From a checkpoint of a small masked spectrogram model: arch densenet, batches of 64.
Rows from block 16, named by matrix and row number. Each number is 128 + 32 x the weight over its row's rms, rounded and kept within 0 to 255. All counts start at 0. After the name is the row's rms in percent of the matrix's.
# conv1: bottleneck pointwise conv (model.blocks.17.conv1.weight, 160x464x1x1), inputs 348-463
conv1.9 091 [147 128 128 128 128 125 128 176 128 128 146 191 128 128  97 150 128 128 128 128 128 152 113  66 189 128 128 176 150 119  92 128 128 128  73 128 128 149 129  54 217  94 133 226 121 128 128 128 128  82 193  83  91 128 162 128  33 128 164 128 128 174 128 128 199 109 128 128 128 128 128 125 128 105 105  99 128 128 128 255 128  40 128  74 128 149 128 128 128 128 218  89  57 184 165  75  98 121 128 128 128 199 160 205 128 179 128 128 128 128 128 104 128 191 128 128]
conv1.10 093 [ 84 120 128 128 118 128 128  95 134 128 122 138 128 124 128  91 167 128 159 171 128 128 110 158 112  88 130 125 128 128 128  86 128 128 155 128 128 128  64 128 107 160 128 123 128 128 128 142  85 128  86 128 138 128 128 130  79 119 192 145 128 128 116 128 128 106 128 128 128 128  70 128  65 169 172 128 128 109 128 128 128 255 116 128 128  55  99 111 101  49 128 192  26  51 128 128 128 105  59  17 167 224 190  56  60 179 128 183  81 160  62 142 103 128  40  80]
conv1.11 103 [145 128 128  71 128 128 206 125 128 128 127 148 128 128 128 128 155 128 162 128 128 128 134 128  68 180 128 163 128 141 104 169 128 161 128 143 172 128 128 128  96 163 194 108  97 196 155   8  68 128 171  91 198 128 128 255 136  89 128 128  65 128 188 128 128 128 127  99  71 128  74 132 107 128  88 128 128  64 171 189  26 115 236 128 155 128 138 139 164  69   0 101 128 128 224  57 244  46 128 128   0 195  63 182 128 134 103  79 128 128 117 134 128 218 128 156]
conv1.12 106 [183 128 128 128 157 128 128 162 128  86 128 128 100  89 189 126 157 128  99 128 128 128 103 128 128 173 128 107 128  83 128 128 118 128 128  63 188 128 117 180 143 128 128 134 128  90 128 128 128 128 225 128 189 177  75 122 128 128 160  80  75 128  20 128 172 128 127 186 102 140 128 128 102  60 128 197  49 128  55 236   0 219 128 193 128 128  47 128 128  54 219 242  83  64 106 128 134 128  14 148 173 128  93  59 128 128 128  85 194 108  76 128  87  68  78  97]
conv1.13 097 [154 136 128 173  63  56 128 176 128 128 128 170  75 128 178  99 128 128  53 194 128 199 161 128  85 128 105 128  92  37 128 128 138 128 128 119 128 128 128 248 141 128 177  85 128  75 143 223 128  81 128 207  98 128 128 145 190 128  64 156 201 128  89 175 128  74  46 114 153 178  79  20 128 196 117  76 154 127 172 128 191 184 128 222 114 128 199 128  89 128 128 224 128  94  84 128  90   0  96 128 128 128 128 152 128 128 101 162 128 128 128 187 119  73 128 223]
conv1.14 101 [120 128 128  88 128 128 128  33 128 128 157 101 128 128  86 165 153 128 128  85 183 128 128 112 128 149 128 113 128  83 186 144  85 128 128 152 140  85 128 128 128 128 128 111 128 128 128  62 128 161  91 161 128  72 128 206 128 128 128 128 128 128  48 128  52 128 163 128 128 128 146  78 180 119  65 128  60 119 162  90  98 128 140  62 128 105  93 147 128 135 128 128 128 128 101 190 139 254  82 128 128 128 128 128 112 128 254 243 128 128 128 172 130 154 149 128]
conv1.15 102 [128 128 124 128 128 128  76 128 128 128 154 128 119 128 128  56 171  95 128 128 100  71 223 128 128 170 128 156 128 128 150 144  84 116 128 128 140 195 128 128 207 128 203 143 128 128 128 151 128 128 179 150 128  45 190 134 128 128 145  49 128 153 128 171 128 208 154 128 128 119 177 128 155 154 190 136 138  64 128 111  50  94 128 194 129 128 148 106 128 128 168  69 185 128  79 174  55 187 128 128 168 172 164 128 128  75  76 109 134 128 141 105 128 128 128  97]
conv1.16 089 [128 128 128 128 128 128 116 128 205 148 126 157 132 128 128 118 128 128 128 154 180 128 121 128 128 128 174 128 128 122  71 128 135 128 128 128 102 132 128 128 128  62 128 142  98 128 128 187 101  84 128 152 184 190 128  43 128 128 128 128  77 170 128 128 154  91 128 175 214 122 155 128 128 128 128 128 128  96  18 226 128 128 108 128 128 128  59  58 128 128 128 128 128 166 207  93 128 161 128  92 169 128 134 128 128  41 128 128 128 128 118 128  80  98 157  23]
conv1.17 090 [ 73 128 118 128 105 128 128 128 127 128 128 128 128 124 128 128 171 180 174 128 112 128  85 115 128 128 128 178 128 128 128 128 128 140 128 209 204  62  73 128 194 214 202 118 128  85 128 128 128 115  91 128 187 190  75 127 122 128  56 128 128 128  59 100 128 129  68 180 128 128 128 144 134 128 128 128 142  79 128 125  56 211 128  99 128  66 222  34 198 128  55 143  43 128 175  83 128 126 143  81 128  61 128 170  96 128 104 128 128 128 165 128 128  91 227 128]
conv1.18 099 [128 191 184 135 128 128 115  98 138 128 129 128 128 246 128 128  81 128  88  85 128 149 159  94 128 128 121 128 128  72 128 128 128  84 156 128 101 111 128  54 193 128  26 221  96  74 200 128 186  45 150 128 133 128 128 128 128 128 148  77  63 198 128 128 128 170  64  76 128 135  69  74 185  70  37 128 109  88  41  92 128  68 174 128  88 128 109  80 128 202  64   0 128 100 175  15 128 101 128 198 189  90  77 110 128 128  28 121 179 110  81 151 128 128 128 164]
conv1.19 102 [128 128 128 165 128 128 219 128 153 128 148 128  32 142 136 128  87 128  77 128 112 135 128  85 104 128 175 107 128  30 181 116  81 128 112 134 130 159 128 128  71 128 128  98 128 128 104 179 128  34 128  40 151 128 125  37  67 128  72 128  84 146 128 137 128 221 128 128 128 128 128 128  81 128 133 111  76  29 115 153   3 158 104 128 128 170 153  75 128 117  83 128 133 161 128 128 177 127 128 128 128 193 203  70 128  56  96 198 123   0 128 142  94 128   8 128]
conv1.20 103 [128 128  79 128 123 150  57 128 128 109  98 128 128 161 157 128 189 175 128 136 153 136 128 128 128 157 128 103  76  60 128 128 128 128 128 128 128 118 128  95 101  10 128 162 128 128 128 191 128  46 107 157 128 131  51  68 128 133 160 128  53 128 145  90  87 183 128 119  87 128 128  67 140 128 166 108  12  76 102 221 198 221  59  85  39 128 185 128 128  95  77 179 173  48 128  97  75 129 106 166  93  47  88 136 146  95  84  84 165 128 128  81 108 102 128 180]
conv1.21 104 [128 128  81 235 128 128 128 128 128 177 128 156 128 159 128 128 182 128 128 190 100 128 128 204  50 216 152 128 128 143  65 207 195 128 170 148 155 128 128  94 155 128 163 128 138 128 190 128 198  90 120 128 128 128 128  94 128 128  25 122 128 128  71 128  61  60 176 128  86 171 150 144 167 128  54 109 128 182 128  64  78 128 128 170 128 128 128 128 103 128  77 128 101  68 164 128  98 233 129  41 128 128  12 190  67 128 109 192 208  82 128 128  33 122 128 128]
conv1.22 101 [128 128 128 128  14 128 128 159 102 181 128 119 128 158 128  95 163 128 128 128 128  96 128 128 144 128 119 128 168 199 128 105 128 128  71 111 128 115 118 128  67 128 128  40  56 128  64 124  50 182 142 128 128 211 121 179  92 128  56 128  73 106  27 128  43 128 128 128 144 128 201 169  59  96 120 128 128 205 160 214 128 238 170 191  90 128 128 208  96 128 128 158 128 219 128 128 103  59 128 169 128 128 128 128  73 208  55 128 128 128  79  48  50 185  50 205]
conv1.23 114 [142 107 133 114 128 128  84 128 100 128 128 128  97  78 128 132 170 128 128  66 128  56  80 100 128 198 183 128 128 128  91 133 139 104 128  89 255 108  68 128 198 117 128 143 128  66 123 128 141 122 128  98  78 142 130 117 133 128 169  66 157 121 128 128 128  63  51 128  73  86 158 128 104  63 204 115 128 128 128 128  81 128 128 128 128  65 128 128 128 183 128 128 128 128 128 245  52 132 151 136 128 128  35 146 128  22  88 134 128 128 134 167  14  88 135 128]
conv1.24 100 [125 128 128  62  84  86 127 156 128 128 128  63  39 128 128  60  57 145 128  85 128 128  26  87  79 149 128 211 128 188 128 121 128 108 128 128 128 170 128  73 158 128  92 156 128  41 123  43  93 128 191 128 206  42 103 128  59 128 186 102  59 128 128 128 128  31 144 183  91  86  29 111  69 128 128 128 202 109 146 202 110 156 101 166 131  38 128 128 128 107 170 128  90 151  87 109 128 128  79  65 128 161 175  64 137 144 128 134 128  78 139 136 113  63  96  21]
conv1.25 098 [ 50  78 128 184 128  83 106  37 128 146 139 128 128 128 157 128 128 127 128  68 128  74 105 128 128 128 136 128  96 123 128 128 128 128  71 128 217 128 128 128 128 128 165 182  54 176  61  92 110 128  65 128 128 145 128 128  90  78 101 128 128  66 128  98 128  98  85  64 128 153 236 146 178 128 128 128 170 128 194  96 114 225 128 128  88 182 187 175  76 128 128  77 185 108 214  99 225 151 131 124 128 128  68 147 128  39 128 128 128 136 219  99 128 128 198 194]
conv1.26 106 [ 88 128 128 128 163 128 128 161 128 133 128 128 111 128 128 128 128 128 128  33 128  97 128 128  63  83 143  94 116 171 128 143 145 128 127  85  57 128 128 128 128  71  63 102 113 127 181  65 128  54 128 128  58 128 178 175 148 128 215  95  30 128 179 102 128 110 173 150  57  87  68 205 140 206 154 177  42  46 136 190 128 128 255 128  81  44 169 153 127 195 128 241  12 128 128 128 158 128 131 128 128 128 128 128 128 128  12 102  61 137 157  73 135  43 111 152]
conv1.27 117 [111  27  77 128 162 128 169  92 154 207 128 128 128  81 141 128 235 186  32  81  80 128 139 133 128 128 128 128  97  96 108 128 128 154 128 123 174 193  86 107 136 120  71 117 128  77 208 128 113 128 128 160 128 220 107 157 114 111  88 128  86 128 255 128 115  49 128  56 128 101   0 128 124 128 130 128  73 128 179  97 188 128 203  83 128  57 128 174 189 202 139  64 128 187 128 128 189 196 103 181 128  27  47  86 128  82  26 151 128 128 136 128 128 199 158 144]
conv1.28 103 [ 93 119 103 128 128 128 128 169 210 128 107 128 128 128 128 145 128 157 128 128 128 122  93 145  46 128 112 147 127 128  92 128  66 128  79 128 162  85 128 119 128 128  98 117 115 116 117  47 128 128 128 128 128  60 170 128 131 128 128 133 128 128 132 151 154 152 128 128 169 128 142 115 115 181 128 128 128 210 128 128 128  71 143 115 128 128 128 118  21 128 201 121 110  96 143 128 128 164  29  63 128  54  51 134 128  80 128 128  68 255 128 113 128 182 128 128]
conv1.29 097 [164 155 128 128 128 136 128  93 158 153 147 221 164 128 128 134  55 109 147  94 128  27 128 128 128 123 128 128 128 128 128 128 128 128 122  65 128  55 161 199 198 128 128 142  82 180 128 167  59 128 170 128 100 128 166 123 105 128 128 128 161 128 104 198 145 148 128 119 128  99  85 109 128 116 128 145  46  88 128 144 128 128 226 170 128 128 152 128 128 128 175 128 235 255 128 225  58 128  62  90 128 128 155 252 125  58   0 100 164 128 128 180  85 199 128 128]
conv1.30 086 [ 94 139 128 128  77 128  67 128 128 128 128 128 128 128 128  97 128 128  57 128 128  64  63 128 163 128  58 128 128 128 128 102 170 128 128 125 128 128 128  22 128 128 104 128 128 179 175 150   0 128 128 128 128 138 128 192 128 128 151 128 154 106 128 128  68  71 128  97 100 101 128 219  69 128 126 128 170  74 128 132 190 176 128 193 255 128  99  95  73  40 128 114   0 165 128 128  39 132  97 129  71 128 186 128 225 141 128 105 128 221  93 128 128  85  91 191]
conv1.31 098 [128  59 128 128  61 128 128 128 157 183 128 197 128  90 160 168 104  92  90 128 128 128 214 209 171 128 132 128 128 128 128 115 128 161 190 128 128 128 144  75 119 157  81  44 119 128 128 154 128 128 128 175  59 128 144  65  86 188 151 115 157 104 128 128 151 145 128 197 130 207  74 128 128 211 128 128  24  52 128 187 128 235 128  61 128 210 143 153 114 118 128 191  88 111 122 128 128 149 128 207 128 128 128 148 128 128 128  63 128 128 125 128 128  77 128 128]
conv1.32 102 [128  99 128 128 128  88 128 128 128 128  63 169 128 210 128 140 156 132 128 173 128 128 128 191 128 143 171 128 128  76 128 128 172 128 128 145 128  99 128 128  69 180 128 137 207 128 128 128 128 231 128  75 172 162 128 128 128  79 128 113 127 150 128 128 137 128 128 146 128  49 213 101 149 128 128 128  74 185 128 149 128 146 128 139 117 116 128 128 128  89 195 128 102  94 136 150 128 128 139 128  89  52  65 128  86 128  25 128 128  92 128  86 128 243 128  80]
conv1.33 087 [144 128 102 128 128 128 107 128 133  92  70 128  82 128 128  91 128 128 128 128 128 128  71 128 128 128 128 128 134 128 128 156 104 196 109 128 128 128 128 147 128 106 128  73 128 128 128 236 176 128  80 128 128  71 147 128 215 201 128 128  18 128 128 128 128 128 128 128 134 128 128  64 211 128 128 128  75 156 102 128 118 128 245 128 128 222 155 173 128 128 128 128 128 185 128 128 128 128  52 141  33 128 113 128 123  80  93 128 184 128 234 115  19 135 204 182]
conv1.34 097 [118 128 128 128 113 143 128 128 128 156 128 209  98 128 196 128 128 169  80 128 128 128 128 128 128  96  83 128 128 113 128 209 128 160 119 128 128  73 180 126 128 122 128 128 123 109 128  27 128 104  68 128  34 128 135 128 128  90 128 128  35 103 163 128 129 128 128 128  73  75   0 128 128  52  57  76 128 201  58 128 128 128  59  49 169 238 166  91 184  64   6 195 112 177 128  85 197  66 128 169  91  25 128 166 128 255 128 108 128 128 255  64  72 128 128 150]
conv1.35 091 [128 128 145 159 128 101 128 128 128 128 148 128 128 161 128 128 128 128 103 128 197  92 147 128 140 128 178 128 128 128 128 223 170 128  56 128  69  83 188 128  84 128 128 128 123 128  55 115 155 128 153 105 127 128 207 128 128 128  68 148 128 112 106 128 128 193 128 179 170 128 233 128 128 128 128 148 128 128 197 201  87  61 128 179 128 155 128 211  53 128 128   0 110 128 123 128 177 128 128 191 128 128 200 207  86 128  92 104  58  44 104 167 116 128 172 183]
conv1.36 105 [128  84 128 115 128 196  83 128 128 128 128 172 128 104 137 128  47 128 141 128 128 128  73 113 128  83 128 128 128 128 227 107  55 128 108 128  49 181  77 128 128 117  41  41 128 128  32 128  65  85  43 128 242 180 128 128 182  75 117 121  71 128 128  87 128 128 126  94 160 128  84 128 125 128 181  74  60 206 128  18  54  76  39 128 128 184  96 128 128 205 140 115  52 128 128  77  86 128 128  57 107 128 128 147 205 130 105 180 122 128  65 128 128 231 128 128]
conv1.37 103 [128 128 128 128 128 128  92 135 128 187 160  46 175 164 150  68 128 128  97 128 128  91 182 128 128 128 128 128 128 128  80 128 194 101 128 111 151 128 221 110 106 106 175 159 135 128 128 123 158 117 128 140  81 128 182 128 128  73 128 128 121 128 132 128 128  98 128 192 128 128 128  75 128 128  78 168 177 128 131 128 128 128  69 103  16 117 125 128 139 105 117  74  58 128  57 128 112 142 112 128 128 158 128 125  85 146 186 111 128 128 189 128 128 110 128 128]
conv1.38 096 [140 175 128 128 128 128 128 152 128 128  77 170 145 155  98 128 128 128 128 144  82 107  78 130 115  34  61 128 128 128 128 109 170 128 199 172 128 198 128 128 205 100 149 128 112 139 137  81 128 128 221 146 101 128 183 164 160  89 166 128 109 128 196 141 128 128 172  99 128 128  97  85 134 128 128 128  78 140 128  75 128  79 222 128 128  62 205  35  69 173  39  87 186  60 216 214 128 128  81 128 128 110 193  98 148 128 128 172 161  32 202 128  13  62  29 183]
conv1.39 097 [128 128  83 128 128 180 128  71 118 128 114 104  99 128  99 128 185 128 128  81  96  80 128 129 128 193 128 128 107  43  63 128 128 128 115 128 128 128  70  87 128 191 167 118 128 128 128 128  94 128 207 152  81  72 128 128 206 181  79 128 102 179 128 201 128 155  98 128 108  10 128 159 141  84 128 110  77 128 220 128 183 109 152 244  95 128  56  97  59 125 115 199 158 114 128  25 128 128 128  97 152 128 102 188 214 128  37 161  88 128 173 152 204 128 180 193]
conv1.40 090 [128 128  78 162  96 128 128 128  70 119 128 128  53 152 128  88 128 166 128  93  86 128  93 128 128 184 128 176  61 128 128  60 147 128 184  55 128 128 128 128 128 135 106 109 115 128 128 128 128 124 128 128 177 128 128  63 128 128 128 128 117 241 128  85 128 128 128 128  76  43  93 212 128 128 115 128 110 128 128  63 128 156 100  68  58 145 128 140  93 177 128 128  82 128 128 128  77 192  82 134 128 128 128 139 142  96  35 128 128 128 128 128 104 128 128  88]
conv1.41 112 [102 118 164 128 128 128 128  73  97 128 128 128 128 128 128 114 150 117 188  83  77 128 128 128 131 193 128  66 130 163 172 128 177 140 128 102  95 197  83 128 128 110  61 161 128  91 128 128  71 115 128 128  94 255 128 171 199  93 128 128 158 199  80 128 147 255 128  76  98 245  89 171 190 128 128 167 138  83 228 102 128 255 126 128 108 128  86 128 195 128 128 128  73 104 128 128 111 104 162 166 128 128 143 229 128 128  99 128 128 255 255 255 128 220 128 134]
conv1.42 105 [179 141 146 104 128 136  96 128 128 128 128 174 195 128 128 128  69 103 128 170 128 128 128 128 128 128 145 147 128 137  39 211 209 128 128 160 128 125 128 128 156 174  58 128 197 128 128  92 128 128 145 179 128  79 128 188 128 186 185 128  48 128 154 127 128 130 122 128 128 128 102 128 170 182  94  91 155  99 195 128 197  36 128 128 128 191 128 128 128   8 128 193 116 134 128  65 128  18 128 128  91 100  34  70 140 241 119 164 201 128 128 128 193  57 192  76]
conv1.43 104 [128 147  48 151 128 112 128  97 169 128 128 165 186 153  30 128  54 128 213 162 128 150 107 128 132 128 128 136 128 128 128  74 139 128 128  74 128 128 128 104 186 174 128 128 128 175 128 170 128 128 128 191 137 128 128 109  71 122 156  63 128 128  99 197 128 118 111 163 128 153 128  73  95 128 136 128 128 128  89   5 128 190 128 170 114 128 147 191 223 128 128 188  51 196 138 128  43  89  94 200 128 106 128 175  47 170  60 128 223 187 225 170 101 128 128 128]
conv1.44 099 [128 128  99 124 128 128  52 128 128  80 208 158 128 128 145 128 101 142 181 128 116 123 152 128 128 128 128 128  70 128 128 125 163  77 128 164  65 128 128 128 128 225 167   0 128 128 128 128 128 128 157  77 128 128 131 128 201 148 128  54 128  78 128 157 128 128 166 159 199 128 128 128 152  66 113 186 111  59 128  39 128  68 189 218 128  70 101 161 128 170 128  39  28 100 112 212 211 101 128 128  30 128  76  58 128 163 128 192 186 101 128 128 255 112 161 128]
conv1.45 123 [ 99 210 128 128 128 128 128 138 100 171 128 191 128 159 131 109 152 128 128 128 128  85  87 128 138 128 177 128  93 119  64 128 169 128 128 146 118 246 162 128 128 128 191 168 120 197 128  61  89 105 128 148 128 132  65 153 143 125 128 127 116 128 148 128 128 161 128 128 128 176 128 107 128 100  55 128  67 128 128  85 172 212 128 127  63  66 153 183  82 191  69 112 184 148 164  94 168 157 109  82  60  57  67 128 128  53 115 128 128 128 128 128 194 128 150 122]
conv1.46 102 [ 72 128 120 128 128 128 128 128 106  77 169 119 128 108 153 128 128 128 128 128 128 128 154 114 172 141 128 153  97 128 114  96 128 128 128 128  95 128 171  84  70 163 169  52 128 176 128 128 167 128  97 128  87 128 153 122 120 128 128  93 152 126 180 162 132 128  85  76 128 128 190 128 127  81 128 185  68  92 178  78 140 195 128 128 128 128 128  51 179 148 192  47 105  39  97 165 198 183 128 128 128 133 128 116  63 193 232  81 182 128 169 166 128 128 122 128]
conv1.47 094 [143 128 154 128 150 176 128 128 128 128 128 128 128 128 128 128 168 128 128 128 128 128 125 128 196 128 128 106 143 135  41 128  57   0 128 182 177 152 169  86 128 128 189  87  88 128 151 145 128 128 128 128  90 128  74 203  58 128 128 128 128 105 128 128  60 128 223 148 179 128 128  79 151 145 110 128 128 128  78  59 128 128 128 128 155 160 128 130 190 123 128  89 106 201 158 221 168 128 128 201  33 228 166 103 157 128 128 128 237 194 128 172 154 208  50 128]
conv1.48 098 [ 57 128 128 128 128 138 143  90 104 128 128 128 125 128 128 117  86 128 128 128 128  96  78 128 128 128 128 128 147 128 128 254 128 128 128 128  93 128 128 128 108 128  62 193 188 154  21 128 128 187 128  83 175 128 128  98 128 128 128 128 128 170 128  94 197 128 128 128 185 128 128 128  86 128 128  74 221 187 111 173 128   0 166  21  60  81 221 128 246 187  84  83 128  56  92 128 159 128 128 176 127 128 120 181 104  90 164 128 155 174  98 128 126 128 165 128]
conv1.49 096 [187 128 155 128  44 162 128 128  47 128 128 128 161 175 128 128 128 193 128 183 118 128 190 126 112 128 128 128 128  63 128 131 128 128 128  77 128 176 128 121 103 128  56 140 128 158 128 255 215 103  84 128 128 146 128 188  93 128  59  80  91 159 168 102 116 128 156 128 128 129 154 140 103 151 136 202 185 128  67 128 207 114 128 128 190 189 168  59  77 213  60 181 128 226 128 204 128  64  63 128 218 121 128 128 163 157  32  96 109 128 128 128  30 139 128 128]
conv1.50 098 [128 128 128 192 128 126  70 128  69  99 144 128 128 191 180 128 163  94  85 128 108 128 128 108 154 226 128 105  65 128 128 128 142 145 128 211  74 128 128 184  61 128 124 128 196 128  76 159 220 113 128  52 216 132 213 128 187 128 128 128 128 198 114  98 189 155 128 128  98 173 128 166  97 128  80 107 207 107 128  86  96 128  22 128  85 128 128 128 128  88  55  32 154 128 128  58 200 128 255 154 128 201 156 148 128  84 168 213 139 180 163 167 149 128 128 158]
conv1.51 106 [181 128  42 166 128 146  66  55 130 128  61 128 166  98  74 128 190 162 155 128 128 120  97 118 128  68 100 128 186  37 182 128 128 128 101  93 128  90 128 128 255 128 128 128 173  72 128  71 128 201  83 148 100 128 107 167 128 174 141 128 168 151 128 128 189  59 141 128 128 112 101  85 128 166 187 118 148 128  53 128 128 164 128 174  76  76 128  98 179 192   0 152 252 128 128 128 128 181 165  92  65  71 177 128 146 189 128 128 210 128 128 195 110 155 219 128]
conv1.52 089 [148 128 128  46 174  92 148 128  76 128 128 128  93 100 128 202 128 109 105 127 128  32 128 128 161  68  74 128 128  95 128 128  41 196 126 176 128 128 146 160  87 128 128 111 128 128 128 194 143 128 128 128 128 120 128 128 160 128 128 128  84 128 178 128 123 128 183 131 200 128 128 128  95  26  77 180 168 110 128 103 128 128 128 128 128   0 128  53 188 105  50  52  80 237 138 197 162 147  92 243 156  55  35  12 128  57  76 128 128 128 146 128 189 128 164  32]
conv1.53 098 [128 128 128 128 128 128 112 128 163 128 128  54 128 170 128 128 128 128 128  92  97 128  65  82 128 154 217 116 145 128 128 128 113  89 128 164 128 128 128 128 124  64  85 185  91 128 128 128 148 141  86 128 225 128  97 183 128 101 109 176  80 115 128  48 128 128  28 102 187 128 128  88 143 128 128 229 185 169 128 128 128 212 178  77  98 254 128 252 128 157 162  63 155 128 187  85  32 128 204 201 106 114  23 128 170 128 146  97 176 128 128 128 129 128 128 143]
conv1.54 100 [128 128 128 148 105 128 119 168 162  95 128 216 128 128  49 128 149  98 105 175 139 100 179 168 111 138 128 128 155 102 127  82  44 102 128 128 128  61 128 138  88 128 105 128 128  84  74 202  54  85  75  49 161 157 199  73  99 128 153  58  67 128 119  96 128 128 163  84 128 128 128 128 159 128 128 186 117 253 126 169   0 161 128  66 128 128 128  23  99 128 144 128 128 239  37 169 149 172 128 128 199 128 184  97 128 128 178 228  86  81 193 195 179 128 114 128]
conv1.55 108 [128 163  98 142 163 128 128 144 158 128 159 128 128 128 128  99 222 128 145 123 128 128 171 128 128 148 172  78 128 177  73  90 128 113 128 128  68  77  58 128 251 140 161 128 128 156 128 128 167  67 128 128 128 128 141 128 135 170 148 128 134 116  47 200 128 115 128 108 128 128 128 128 149 172  99 128  19 123 110 244 163 128 172 128   7  96 128 128 128  79 128 113 170  60 255 181  68 100 128   0 125  55 128 192 128  76 128 128 128  76 184 214 128 130 121 128]
conv1.56 110 [128 128 112 105 128  76 128 128  54 128  91 167  66 120 128 186 128 109 141 167 128 103 152 128  19 128 128 152 128 129 167 105  68 128 171 128 128 141 115 131 117 128 128 128 192 128 112 128 128 160  95 127 128 128 121 128  87 136 128 128  51 183  37 128 128 172 102  85 130 128 142 128 128 126 100 122 112 128 132 192 166 128 162 128 167 138 136 184 105 128 110 109 126 128 128 128 100  23  58 128 185 189 128 128 146 128 105 149 100 176 186 128  81 212 128 128]
conv1.57 091 [121 128 111 167 128 128 179 128 101 128 155 167 125 128 128 128 128 128 128 128 183 179 112 128 128 161 128 128 142 128 169 128 103 128  84 128  88 162 128 128 128 136 128  62  89 152 128 128  45 203 128 102  97 128 128 166 106 128 188 128 128 133  64  93 118 128 128 128  75 128  57 189 128 197  11 150 128 128  87 128 128 128  91 128 110 128 190  19 223 128 128 121  97  93 128 128 188 127  34 128  25  39  58 128 137 128  78 128 128 178 128 128 177  64 197 128]
conv1.58 096 [153 153 128 128 128  99 128 128 128 185 128 128 114 128 128 114 128  57 128 128 128 128 128 128 128 128  76 128 128 125 128 128  50 128 128 128 128 191  54 131 128 128 128  80 128  86 128 179 164 172 119 128 197 152  93 128 128 128 135 158 216 162 128  84 178 128  41 173 164 156 246 166 147 128 128 128 144  77  38 128 128  95 128 174  71  75  80  90 111 128 128 183 128 138 128 128 128 200 128  37 128 105 128 164  75 128 183 128 128  76 151 128 182 152 144  27]
conv1.59 109 [128  89 128  90  40 128 128  69 116 128 128 128 101 196 128 134 103 201 162 128 118 171 128 128 152 128 128 128 124 128 128 128 156 128  93 128 115  52 208  59  51 147   7  51  62 230 115 136 128  77 104  62 144 128 142 128 127 128 128 128 119  87 128 128 137 195 128 180 128 128 128 149 128 175  61 128  91 118 128 109  40 128  93  95 113 128 214 129  96 184 128 173  86 128  98  86 128 128  19 128 149 128  21 227 146   0  76  36  87 128 128  99  45   0  80 128]
conv1.60 083 [ 32 116 128  84  75 128 188 144 128 147 159 114 114 125 175 105 158 163 128 128 128 128 128 157 150 128 128 103  73 155 154 193 128 128 128 119 128 128 128 128 128 173 184 128 133 164 128 128  98 200 128 128 128  95 158 166  95 136 143 128 128 128 128 151 128 128 122 128 128 128 128 128 132 128 128  97 200 128 201 161 128  84 128 149 159 185 192 128 169 128 128 128 128 172  61 125 201 160 101 128 142 135 155 147 128 128 183 185 128 204  85 128 128 213 138 217]
conv1.61 105 [166  85  94 143 100 128 128 183  74 128 128 128  91 128 144 128 224 128  64 128  69 176 128 128 128 117 182 185  24 128 196 128 128 170 106 146 128 130 128 128 131 128 130 128  92 194 128   0  95 128  67 133  71 128  65  73 134  73  80 177 128 128 128 175 128  92  80 134  54   8 128 128 128 128 123 128 128  70 128 128 168 128 128  39 188  95 109 227 166 204  79 128 128 244  71 246  80 128 109  72 128  85 128 195  57  83 128  93 128 128  95 170 137 128 176 142]
conv1.62 113 [ 72  46 128 128 128 128 128 157 192 128 184 128 194  87 128 150 128 128  86 128 128 128  87 128 150 128 123 142 190 155 128 128 168 128 174 128 128 187 161 128  46  73 128  16 128 148 148 177 128  73 128 201 128 115 176 128 128 141 128 135 139  85 107 128 128 128 131 150 145  57 128 128 128  61  95 146 128 128 181 192 192 157  76 128 164 166 128 244 128  11 255 128   0 156 215  79 128  69 129 128 128 128 136 128  53 128 128 175 129 128 170 128 128  17 128 133]
conv1.63 101 [129 142 141  76 109 128 128 156 151 128  46 128 140 137 168 128 198 128 107  80 172 128  88 183 128  76  75 128 194 128  98  89 176 128  64 128  88  53 128 128  64 106 151 128 186  93 128 119 128   0 128  88 196 119 128 128 128  85 128  87 128 128 115 128 121  59  98 133  78 128  62 128  53 128  17 178  39 182 126 190 128 128 128  98 128  97  50 218 195 218  74 154 135 128  98 189 168 128  63 152 167 128   4 163 128 143 128 128 128 128  90 147 128 160  94 128]
conv1.64 093 [ 91 122  57 177 187 128 128 128  85 114 128 128 206 161 128 128 152 128 128 165 164 163 128 128  98 139  72 128 223 135 128 128 128  86 141 181 128  49 128 128 129 128  71 117 128 137 128 160 128 128 131 111  95 128 128 128 162 158 128 128 165 128 128 128 128 144 128 123  95  49 108  48 174 128 243  95 128  86  74  79 128 139 128 128 128  78 152 128 117  93 128 162 108 128 128 145  83 174 226 204 165  81 163 128 181 128 128 200 136 164 128 128 113 128 128 128]
conv1.65 093 [128  71 128 128 115 128  90  70 128 152  82 128  85 153 128 128 128 128 128 131 102 135  75  81 128 183 128  73 174 123 128 128 162 128 128 128 128 128 152 128 128  95  93 128 128  70  69 194 197  46 128 101 128 128 175  62 190 181 128 114 128 128 161 128 128  61 121 128 128 142 128 128 128 128 182 128 128 157 124 104  90 128 128  96  57  73 128  75 204 173  16 135 129 128  58  60  65 238 128 231 128 143  53  79 128 128 128 191 128 128 128 128 186  22 105  31]
conv1.66 094 [147 123 128 128  75 192 132  83 128 128  83 128  70 128 128 128 128 132 128 114 128 120  78 128 128 128 128 110 117  84 108 128  87 128 128 128 128 128  73 128 128 104 119 128 186  39 128 177 169  89 121 128 128 128 128 203 128 128 128 128 106 128 209 174 161 128 128 150 128 116  18 128 128 146 128 166 128  96  93 139  99 128 128 128 167 197  86  47 128 128 128 160  68 128 122 159 215 215  64 128 101  76  83 111  52 128 131 116 120  39  76 138 128 128 126  61]
conv1.67 107 [184 128  68 204  64 131 166  98  92 159  59 103 114 140 128 128 135 128 165 126 135 132  77 162 180 128 128 111 128  98 128 173 220 128 114 168  60 128  66 160 128 103 178  68 158 164 128 115 117  97 104  43 186 128 143 255  92  75 113 128 161 128 128 128  74  63  84 128 128 150 128 156  65 172 128  93 164  98 128 132  80  61  65 113 128 128 158 128 128 110  68 112 128 140 153 128 216 126 156  23  56 142 171 157 128 101  88 151  84  81 181 128  82 169 128 128]
conv1.68 102 [128 128 107 128  90 196 128 110  37 128 128  90 128  78 128 128 128 128 109 128 128 128 155 128 116  82 128 128 128 128 128 124 108  77 132 128 128 146  76 128 128 146 128  97 128 134  73 186  99 128 166  92  39 153 124  87 168 128  62 118 128 120 219 154 128 128  72  87 128 139 203  51  75 166 178 116 154 128  79 128 128 128  61  46 128  90 124 187  47 208 172 106 128  93 128 128  66 128 174 189 249 193  93 170 128  53 107 128 128 151 196 176  92  98 128 128]